Rows from expert 3 of block 9 of the image encoder, named by matrix and row number. Rows with one number belong to one neuron. Each number is 128 + 24 x the weight over its row's rms, rounded and kept within 0 to 255. All counts start at 0. After the name is the row's rms in percent of the matrix's.
# gate: expert gate (encoder.blocks.9.mlp.gate, 8x256x256), inputs 0-127
# up: expert up (encoder.blocks.9.mlp.up, 8x256x256), inputs 0-127
# down: expert down (encoder.blocks.9.mlp.down, 8x256x256, transposed), outputs 0-127
gate.106 102 [ 82 127 108  90 138 160  70 133 166 130 130 159 137 119 102 137 156 139 146  84 109 163 139 164 117 123 127 115 161  96  69 132  93 148 160 129 135 141 131 137 120 152 105 128 115 145 101 150 133 130 106 120 124 106 151 119 120 113 145 135 119 116 136 151 150 155 130 144  83 109 156 168 138 119 175  96 141 140  76 131  77 130 107 159 133 144 120 125 131 132 129 121 113 151 106 155 124 145 126 118 173 147 116 127 122 120 135 130 108 163 144 128  92 155 101  93 125 138 148 141 125 153 104 153 130  61 106 114]
up.106 098 [137  70  81 135 110 107 105 103  81 177 141 116  91 138 134 155 117 100 161 149 138 109 128 118 152 165 126 162 182 120 146 158 123 120 112 136 124 141 122 143 152 120 150 122  88 120 168 177  94 116 120 164 154 160 123  67 144 133 112 112 107  97 145 108 127 119 184 144 155 125 148 133 150 168 157 114 143 162 135 109  90 144  95 149 132 106 150 114  92  91 113 115 125 134 107 107 136 118 163 121 141 133 131 104 140 200 158 104 168 146 114 115 130 144 101  59 121 153 148 132  97 146 123 113 115  82 120 114]
down.106 101 [114 104 101 126 108 126 116 142 141 182 115 119  96 148  99 136 141 117 121 106 109 128 114 145 103 156  97 128 154 145 113  72 138 165 143 184  89 130  90 128  99 117 136 119 115 139 149 123 130 129 110 163 108 138 134 120 110 124 155 135 148 129 126  92 124 153 126 159 106 134 175 108 117 144 146 147 167 120 135 116  90 142 156  97  80 133 130 143 120 188 143  79  97 118 143 153 127 147 133 148 113 162 131 107 130 159 160 167 146 137 116  97 150 143 134 124 146 107  74  89 105 142 113 137 121 158 142 121]
gate.107 102 [153  87 130 122 110 117 130 169 133 112 163 130 154 153 178 117 137 136 128 119 129  86 134 138 128 139 142  94 126 144 126 158 138  85 184 141 133 107 137 119  99 114 113  76 152 147 124 145 130 179 158 157 116 147 137 111 164 122 118 156 128 108 151 141 164  96  98 106 137 112 151 160 119 112 119 113  97 109 104 130 112 119 135 132 192 143 103  93 146 126 145 137 131 109 113 108 155 178 112 192 151 154 127 143 115 123 152 114 132 138 124 123 156 121 134 102 146 132 146  99 102 143 150 152 111 121 143  97]
up.107 099 [ 96 141 116 134 116 125 115  78 155 109 166 161 114 128 125 136 113 121 114 150 132 111 143 123 119 115  97 173 114 122 133 183 101 101  92  92  74 130 104 147 167 127  98 112 158 202  91 118 170 118 135 141 149 155 135 112 162 149 134 135 140 182  55 120 157  93 141 132 134 125  99 130 129 176 152 148 126 151  92 165 150  96 134 104 186 120 118 151 151  87 128 158 128 116 145 107 142  92 111 114 139 121 112 102 133 131 162 157 168 109 115 122 129  91 153 129 137 135 118  98 104 101 127 104 130 116 114 164]
down.107 103 [136 162 163 123  89 150 110  85 112 133 118 138 134 115 158 124 115  86 109 103 153 119 112 136 147 166  93 108 114 118 153 124 138 135  84 142  93  82 127  64 130  96 122 165 120  90 114 141 107  99 127 119 144 124 148 110 103 135 119 117  87 109 102 125 110 134 111 105 114 126 183 145 140 130 139 102 132 121 150 134 148 114 117 131  86 125 168  77  86 103 113 116  52 119 124 142 118 127  93 137 147 120 109  88 151 147 162 149 130 146 128 155 162 173 137 113 160 131 110 134 123 147 151 154 154 130  89 148]
gate.108 099 [108 136 122 128 111 183 181 177 179 153 154 125 126 123 151 114 119 127 145 107 141 151 143 111 111 144  98 171 115  99  90 156 148 132 104 175 130 108 119  79 141 102 109 145 120 134 118 127 117 104 157 119 143 105 131 143 113 181 137  95 121 177 112  91 132 120 132 111 128 108 108 152 128  98 196 142 120 100  96  95  99 141 140 163 134 134 124 125 119 123 130 177 136 123 182 116 148 123 163 143 108 122 131 146 161 187 126 137 165 132 131 160 128 145  95  98 155 101 121 126 106 113 148 122 138 141 110 128]
up.108 105 [118 133 151 122 146 101 107  91 113 131 135 108 140 153 110 112 125 128 161 121 152 137  89 130 129  91 153 116 142 127 146 138 121 147 135 116 126  99 115 114 145 105 124 154 122 159 134 124 124 103 112 144 113 132 150 146 130 154 126  96 148 160  81 135 155 131 114 141 111 149 185 110 133 141 117 124 129 139 143 173 138 103 124 121 144 121 100 141 113 132 116 101  90 162 165 107 139 136 180 141 114 145 126 145 167 123 122 148 129 163 123 130 100 108 147 131 146 124 127 107 174 115 110  89  76  94 149 134]
down.108 100 [138  86 156 141 115 187 147 151 119 104 146 116 117 126 127 121 117 120 105 176 143 146 122 131  63 161 103 100 136 114 136 124 134 127 132 147 119 145 140 174 142 107 106 165 113 166  89 145 115  76  91 139 128 106 122 160 176 151 129 149 186 113 128 138 143 133 174 118 122 157 144 152  86 120 158 199 137 166  92 133 110  98 115 151 102 111 140 119 128 136 147 154 121 101 123 100 164 109 115 137 152 153 133 116 165 125 115 126 128 101 115 147 123 124 136 137  94 115 142 133 120 163 134 118 105 119 149 180]
gate.109 077 [176  75 145 163 150 169 116 105 131 152 107 109 139 106 142 131 137 176 140 145 102 150 121 134 111 140 100 117 148 138 157 121 122  78 193 146 127 134 122 132 152 120  95 130 117  80 116 172 168 107 131 115 106 121 135 148  86 138 107 170 141 139 138 127 134 136 116 134 137 134  88 107 131 122 109 118 121 122 120  97  96 136 159 127 114  77 143 110 124 113 169 107 115 166 116 136 123  91 164 185 167  92 116 167  85 162 135  89 155 129 145  97 129 145 116 152 162 114 143 174 101 128 131 130 116 134 125 128]
up.109 077 [131 167 125 146 153 126 110 151 109 150 144 136 119 165 123 146 129  84 129 124 122 115 113 149 131 161 126 164  98 123 100 133 123 172 118 108 148 127 137 121  70 154 143 144 136 180 122 150 123 159 137 136 168 125 137 121 173 155 123 134 103 114 129 153 136 118 196  93 131 144 155 109 107 173 148 170 126 138 169 132 171 110 119 128 124 165 150 157 131 138 164 121 158  92  86 134 132 124 102  74 109 136 127 112  99 175 122  65 116 149  84 147 103 162 149 123 120 170 113 137 171 107 107 136 144 124  91 109]
down.109 070 [134  98 133 126 140 162 139 124 121 115 147 141 132 154 145 148 130 104 150 131 154 142 113 178 120 107 124 129 102 112 141 131 147  70 151 128 123 108 137 100 103 147 130 114 141 156 109 139 126 114 153 125 115 107 129 148  73 109  82 108 134 149 133 160 156 147 127 219 133 153 140 123 142  97 125 140 134 136  93  99  85 149 124 127  86  99 142 161 143 136 109 113 120 138 125  92 121 111 105  67 182 160 109 141 136  97 134  98 115 140 126 110 143 150 129 134 130  93 143 141 147 119 128  93 120 122  91 156]